config.yaml
encoder_moe: "soft"
encoder_layers: 16
lr: 0.0029
beta1: 0.95
cautious_weight_decay: true
warmup_steps: 680
Rows from block 14 of the encoder of a small segmentation model, named by matrix and row number. Rows with one number within an expert belong to one neuron, the router's apart. Each number is 50 + 10 x the weight over its row's rms, rounded and kept within 0 to 99. All counts start at 0.
After each expert's rows are labels from the 100 images, of 14976, where the router gives the expert most weight on average: "responds to" is what is common among them. Only what is clearly more common there than usual is listed. The data: scattered letters and digits in many colours. In brackets: how many of the 100, against the usual share in percent.
# router: slot weights (encoder.blocks.14.mlp.router.weight, 8x160, trained with AdamW), inputs 108-159
# up: expert up (encoder.blocks.14.mlp.up, 8x32x160), inputs 108-159
# down: expert down (encoder.blocks.14.mlp.down, 8x160x32, transposed), outputs 108-159

# expert 5
router.5:36 56 40 55 55 41 36 46 48 37 41 54 66 38 39 48 41 67 54 58 42 42 33 54 57 49 48 43 45 51 40 57 64 41 43 42 39 50 57 49 51 59 52 67 45 58 56 35 38 41 74 46
up.7:58 71 49 42 53 52 64 65 53 41 47 41 59 30 56 41 47 44 39 56 42 48 52 60 57 42 39 41 60 52 38 56 67 39 56 59 57 66 60 79 38 53 48 53 68 45 56 50 41 41 47 29
down.7:50 37 47 39 54 54 24 44 57 60 51 55 31 00 48 56 46 43 52 58 49 51 56 48 42 53 44 62 46 53 52 59 49 64 51 51 53 49 37 35 58 50 49 57 45 55 43 73 49 56 54 58
up.8:44 58 44 50 54 59 30 54 53 51 40 49 45 32 58 54 36 52 64 44 45 57 34 62 61 48 39 44 57 31 28 61 88 62 63 32 52 41 58 56 43 34 51 53 42 52 43 37 50 50 51 45
down.8:48 47 48 61 49 47 55 55 54 40 52 44 53 00 30 34 59 56 39 60 54 68 50 38 51 51 52 52 54 62 64 55 47 46 47 70 64 50 46 60 61 55 51 66 48 57 64 64 48 44 43 46
up.9:66 44 65 41 52 47 57 57 44 48 44 70 51 70 49 43 71 47 47 59 56 34 42 60 36 42 36 48 65 51 46 38 39 37 51 40 49 51 61 64 61 64 52 54 54 54 46 68 63 54 28 37
down.9:41 64 31 63 50 45 42 47 61 46 51 29 54 59 27 46 45 49 66 71 43 60 54 44 60 56 53 57 46 41 44 44 53 37 65 45 61 35 44 29 32 51 30 47 51 50 60 41 34 61 72 53
responds to: black (66 vs 19.7); blue (63 vs 20); brown (58 vs 19.9); purple (51 vs 19.7)

# expert 1
router.1:35 53 61 31 34 63 60 56 37 51 29 55 50 44 58 61 71 48 57 57 57 73 47 39 51 46 38 58 36 36 45 40 57 58 36 47 51 60 56 63 47 54 39 45 49 44 57 45 45 52 54 55
up.7:40 61 35 46 53 51 48 53 64 37 33 49 36 47 53 47 56 39 64 58 33 57 38 69 52 43 53 40 56 74 47 59 78 59 69 51 67 52 44 52 52 51 48 65 55 61 42 59 53 51 39 58
down.7:58 49 55 52 45 53 46 49 49 49 54 51 61 00 61 46 47 50 46 49 46 52 48 49 54 48 46 46 53 45 47 52 49 48 44 52 51 51 58 44 49 60 51 43 54 39 58 47 44 50 54 36
up.8:64 31 40 49 62 49 57 59 41 65 45 38 61 72 46 54 52 56 35 53 48 36 54 53 53 48 65 40 56 57 40 65 38 47 47 38 36 62 50 40 58 50 56 56 56 56 36 45 63 74 47 47
down.8:45 68 64 48 61 48 41 29 66 69 50 50 45 61 48 43 42 48 64 35 52 54 51 47 29 38 41 51 48 53 56 41 56 69 51 51 59 35 48 57 48 50 53 52 60 59 38 49 47 43 51 35
up.9:41 56 45 52 59 46 47 50 59 38 32 38 31 46 51 41 46 38 55 41 49 55 60 75 50 35 43 45 52 42 54 58 96 34 59 62 45 65 53 63 48 63 64 61 52 58 40 50 36 47 39 43
down.9:56 53 55 51 41 57 52 51 50 60 53 47 53 00 50 51 52 49 39 50 41 64 45 34 57 56 47 43 47 49 50 49 37 64 41 53 56 41 55 40 45 42 36 46 46 36 68 56 43 42 53 51
responds to: red (71 vs 39.4); purple (62 vs 19.7); blue (40 vs 20); count: six (35 vs 16.4)

# expert 2
router.2:43 53 40 43 47 63 62 56 35 54 60 40 55 44 52 46 42 29 40 55 50 41 74 69 48 45 53 48 51 64 71 41 67 47 64 50 55 47 26 43 50 65 62 43 55 46 45 41 44 46 28 55
up.7:48 49 62 57 64 46 54 52 43 43 37 49 50 46 34 56 28 66 38 66 53 40 75 50 45 34 48 50 53 42 53 51 43 42 62 39 62 46 68 69 61 58 47 42 55 47 46 41 45 68 51 30
down.7:61 56 56 50 41 60 50 56 56 46 68 51 51 91 64 37 73 41 52 43 50 51 42 50 48 65 49 58 41 68 65 45 56 64 52 62 41 47 25 35 49 43 48 42 40 54 59 48 55 41 42 66
up.8:43 38 42 55 56 46 58 55 32 59 51 32 68 51 43 46 45 59 46 46 52 56 55 52 45 54 55 42 44 38 57 56 37 49 55 35 53 52 50 48 41 43 42 52 48 51 58 39 53 38 55 31
down.8:53 65 49 52 59 47 56 69 58 52 57 75 35 74 56 65 56 54 38 52 66 60 48 44 53 67 36 62 51 56 35 50 67 52 54 63 44 39 52 46 54 50 61 42 55 38 45 62 51 40 39 60
up.9:48 48 51 57 52 74 69 60 49 54 55 62 50 65 43 47 53 37 23 41 49 44 40 69 49 61 40 45 44 48 66 44 60 63 61 52 36 44 50 46 74 57 53 55 60 52 45 60 43 51 42 36
down.9:41 43 53 47 51 42 44 43 59 40 46 29 36 51 50 48 50 55 56 62 49 59 59 36 30 48 53 60 59 59 38 52 39 35 39 51 58 57 60 50 40 47 41 37 37 38 47 48 64 48 60 54
responds to: count: one (68 vs 17.2)

# expert 3
router.3:42 66 55 67 45 38 50 53 61 49 55 54 33 51 54 58 58 37 46 34 37 62 41 52 57 45 46 55 62 59 62 28 52 69 45 70 42 57 58 43 51 52 71 50 53 57 38 62 54 65 51 54
up.7:30 33 70 49 47 39 36 29 28 41 50 40 40 79 43 61 64 54 42 41 58 46 36 58 60 48 45 66 49 54 60 62 61 51 43 44 42 47 45 44 59 58 68 44 55 46 58 52 41 47 40 47
down.7:63 62 48 51 52 33 67 68 71 55 60 56 43 69 53 60 38 37 49 45 46 52 67 46 53 45 52 39 62 41 57 46 45 50 59 51 37 71 62 51 41 59 29 52 42 50 41 61 53 49 54 49
up.8:41 42 43 59 53 53 73 38 55 63 62 44 55 56 57 45 54 50 56 48 45 52 42 26 66 55 40 30 61 53 48 54 48 56 24 38 54 49 52 53 45 51 62 49 40 50 53 41 27 44 65 51
down.8:65 53 51 59 49 62 36 60 34 43 64 52 56 67 50 57 49 48 40 54 60 57 37 69 27 32 62 64 50 53 70 51 47 48 58 62 49 57 53 27 58 43 27 50 55 52 50 47 56 56 56 48
up.9:56 41 61 43 51 46 35 45 49 39 65 53 44 77 50 68 36 45 45 69 51 45 47 50 51 54 58 46 57 62 51 63 50 59 40 58 38 54 44 56 53 48 40 63 67 60 50 24 48 48 62 48
down.9:41 35 59 63 40 68 40 34 52 59 69 44 58 62 56 44 31 45 54 51 20 43 33 26 62 67 56 39 47 54 63 38 46 54 53 51 50 44 52 50 58 56 56 46 56 51 40 58 51 56 51 50
responds to: count: one (74 vs 17.2)

# expert 0
router.0:41 60 55 58 45 37 59 47 52 48 70 52 50 36 63 60 52 46 56 45 36 25 37 51 61 53 65 48 54 44 70 62 30 54 38 42 51 19 44 40 60 60 58 38 56 57 70 57 42 57 40 47
up.7:61 53 44 63 54 52 46 57 70 58 57 32 42 46 43 44 46 40 40 51 25 59 46 43 52 50 37 48 51 52 56 52 70 55 54 60 46 56 53 60 31 37 55 62 56 58 61 52 56 36 51 47
down.7:53 54 54 25 50 56 51 43 45 39 41 60 48 07 60 59 53 59 70 58 63 49 50 55 55 38 47 51 54 44 34 48 38 43 45 48 63 64 54 49 46 59 46 62 48 48 56 36 45 59 38 50
up.8:59 43 49 52 31 47 67 46 54 39 49 52 39 59 46 44 55 70 73 51 45 34 49 45 64 41 46 59 60 50 67 51 68 57 55 55 40 53 42 56 56 32 45 52 42 43 43 46 37 47 59 76
down.8:49 61 36 49 63 43 39 56 55 46 48 52 59 29 51 35 54 43 29 45 50 58 56 53 17 56 34 37 42 54 43 53 50 46 50 44 55 32 47 54 44 69 72 43 54 60 50 57 64 62 38 40
up.9:69 32 59 57 42 51 49 53 35 55 35 66 47 77 47 52 47 60 62 51 48 38 61 35 42 41 44 38 59 29 41 44 53 36 66 44 42 60 49 58 46 68 56 51 43 50 44 22 50 50 43 43
down.9:72 49 50 49 54 49 61 54 70 64 51 50 51 79 49 39 49 44 42 50 55 51 40 47 61 52 55 51 51 54 57 35 35 59 43 46 39 49 48 55 49 56 52 36 57 44 31 53 70 69 55 48
responds to: green (67 vs 39.1); count: one (38 vs 17.2)

# expert 4
router.4:68 33 57 28 55 55 57 45 44 63 61 51 51 59 45 47 59 51 57 45 79 45 46 51 47 40 52 49 49 44 35 35 60 46 48 53 42 57 37 53 66 52 42 43 57 60 48 37 47 37 45 44
up.7:59 50 56 42 34 43 48 43 48 41 44 48 48 80 60 52 48 43 56 42 61 27 47 50 59 33 59 45 80 61 29 43 34 45 68 52 72 30 54 45 59 50 45 45 30 48 57 43 37 50 60 58
down.7:49 64 46 53 57 60 63 49 57 57 52 34 49 51 30 37 56 51 40 68 50 49 53 50 37 55 12 58 48 43 60 70 57 45 52 47 52 40 41 72 57 34 49 40 54 52 58 48 61 34 34 46
up.8:50 44 45 60 56 51 45 50 55 63 41 52 45 66 63 32 55 36 58 38 52 64 56 39 49 55 40 61 65 53 66 50 49 41 37 38 33 44 52 59 67 58 51 45 46 38 36 46 50 63 33 48
down.8:52 61 67 48 62 45 62 52 52 56 71 51 56 62 30 46 69 77 48 61 49 36 48 48 54 47 49 54 45 57 43 36 45 60 55 47 46 53 51 31 56 59 64 57 43 69 79 34 66 31 55 57
up.9:47 42 56 49 41 42 44 52 46 55 41 65 49 63 53 42 39 60 51 59 41 55 53 35 42 69 52 38 45 39 65 53 27 68 54 51 53 58 24 53 54 62 46 41 32 44 54 59 41 56 24 50
down.9:51 55 50 49 65 53 57 53 41 60 65 48 47 77 46 43 57 39 58 48 35 47 46 50 40 47 51 41 51 55 43 41 59 47 46 58 56 35 66 56 53 53 40 56 61 51 30 40 56 45 63 52
responds to: green (79 vs 39.1); teal (73 vs 40); orange (42 vs 19.3)

# expert 7
router.7:64 45 69 50 38 42 50 57 48 63 56 45 49 55 40 56 37 40 55 55 58 58 62 50 50 43 35 47 50 75 49 46 62 57 63 55 39 46 63 41 44 51 44 60 46 45 48 51 44 39 39 62
up.7:38 46 48 49 74 42 64 43 68 71 56 37 56 70 52 62 40 54 47 51 41 54 48 53 44 66 51 51 55 40 53 55 52 53 64 58 57 73 59 61 50 43 56 45 61 45 56 54 65 48 56 54
down.7:63 45 42 65 42 60 52 54 44 37 45 48 47 73 44 47 45 42 52 56 51 43 43 56 49 31 33 41 47 75 32 48 43 50 34 55 61 31 52 44 53 52 24 49 33 55 37 44 44 54 52 43
up.8:45 46 31 38 56 18 54 49 65 49 43 65 43 53 44 63 72 45 67 52 44 52 43 48 54 55 56 45 44 57 52 63 60 52 43 59 85 37 39 41 41 55 61 46 56 58 54 57 47 43 66 61
down.8:49 58 56 63 48 62 45 34 47 51 53 42 49 25 56 50 46 51 39 45 52 40 38 57 68 42 46 45 37 35 52 49 55 43 48 45 22 64 49 47 67 48 41 52 61 50 68 37 68 67 40 25
up.9:59 50 55 50 67 46 42 67 35 50 52 42 54 75 43 47 61 46 48 53 52 51 39 61 52 53 40 57 41 66 46 41 55 36 54 55 55 35 42 61 34 52 37 44 43 49 53 61 61 53 46 62
down.9:55 50 47 53 57 53 50 57 57 37 75 41 53 77 50 47 49 48 34 36 44 46 54 54 44 45 67 44 47 62 61 50 44 54 60 67 44 44 50 79 59 50 39 63 57 41 53 36 52 58 70 62
responds to: teal (70 vs 40); green (66 vs 39.1)

# expert 6
router.6:51 63 50 51 59 48 59 53 51 46 54 49 39 63 38 51 45 43 41 43 52 44 58 45 48 53 59 56 52 26 58 65 53 51 48 51 60 31 53 44 54 49 42 25 51 50 61 44 52 39 55 59
up.7:57 59 60 44 44 57 63 48 51 43 48 48 56 81 28 38 67 62 45 49 45 52 62 49 61 39 49 51 52 42 47 41 51 24 38 46 66 51 41 54 61 42 65 57 52 41 47 41 64 42 57 54
down.7:46 63 50 49 23 49 63 31 37 69 54 56 52 51 41 42 54 57 46 71 46 36 45 52 57 66 56 56 40 46 47 44 59 37 52 42 62 57 55 51 56 42 62 55 58 39 47 43 55 47 47 50
up.8:65 45 33 38 48 59 54 72 47 45 48 49 66 88 54 59 41 47 70 34 50 32 47 56 44 37 52 67 49 53 55 58 46 65 45 54 58 47 37 42 55 43 49 43 60 35 50 60 56 53 44 55
down.8:60 30 50 53 50 64 35 48 51 41 54 32 45 58 71 35 38 50 50 54 44 50 51 67 44 57 43 58 41 59 53 48 51 54 49 65 56 46 38 23 59 65 42 45 47 35 53 51 52 68 50 62
up.9:62 56 58 52 45 62 57 51 53 60 49 63 55 37 48 48 34 52 49 56 41 58 27 53 50 40 57 44 65 63 57 37 47 60 62 56 43 61 56 45 49 44 61 65 54 53 45 51 71 66 53 53
down.9:40 46 38 43 45 48 46 52 61 25 58 35 53 43 47 52 59 46 65 42 58 53 53 46 60 50 47 55 46 51 45 42 59 52 42 54 51 54 31 61 46 50 59 41 44 40 64 50 30 38 45 36
responds to: green (80 vs 39.1); teal (70 vs 40)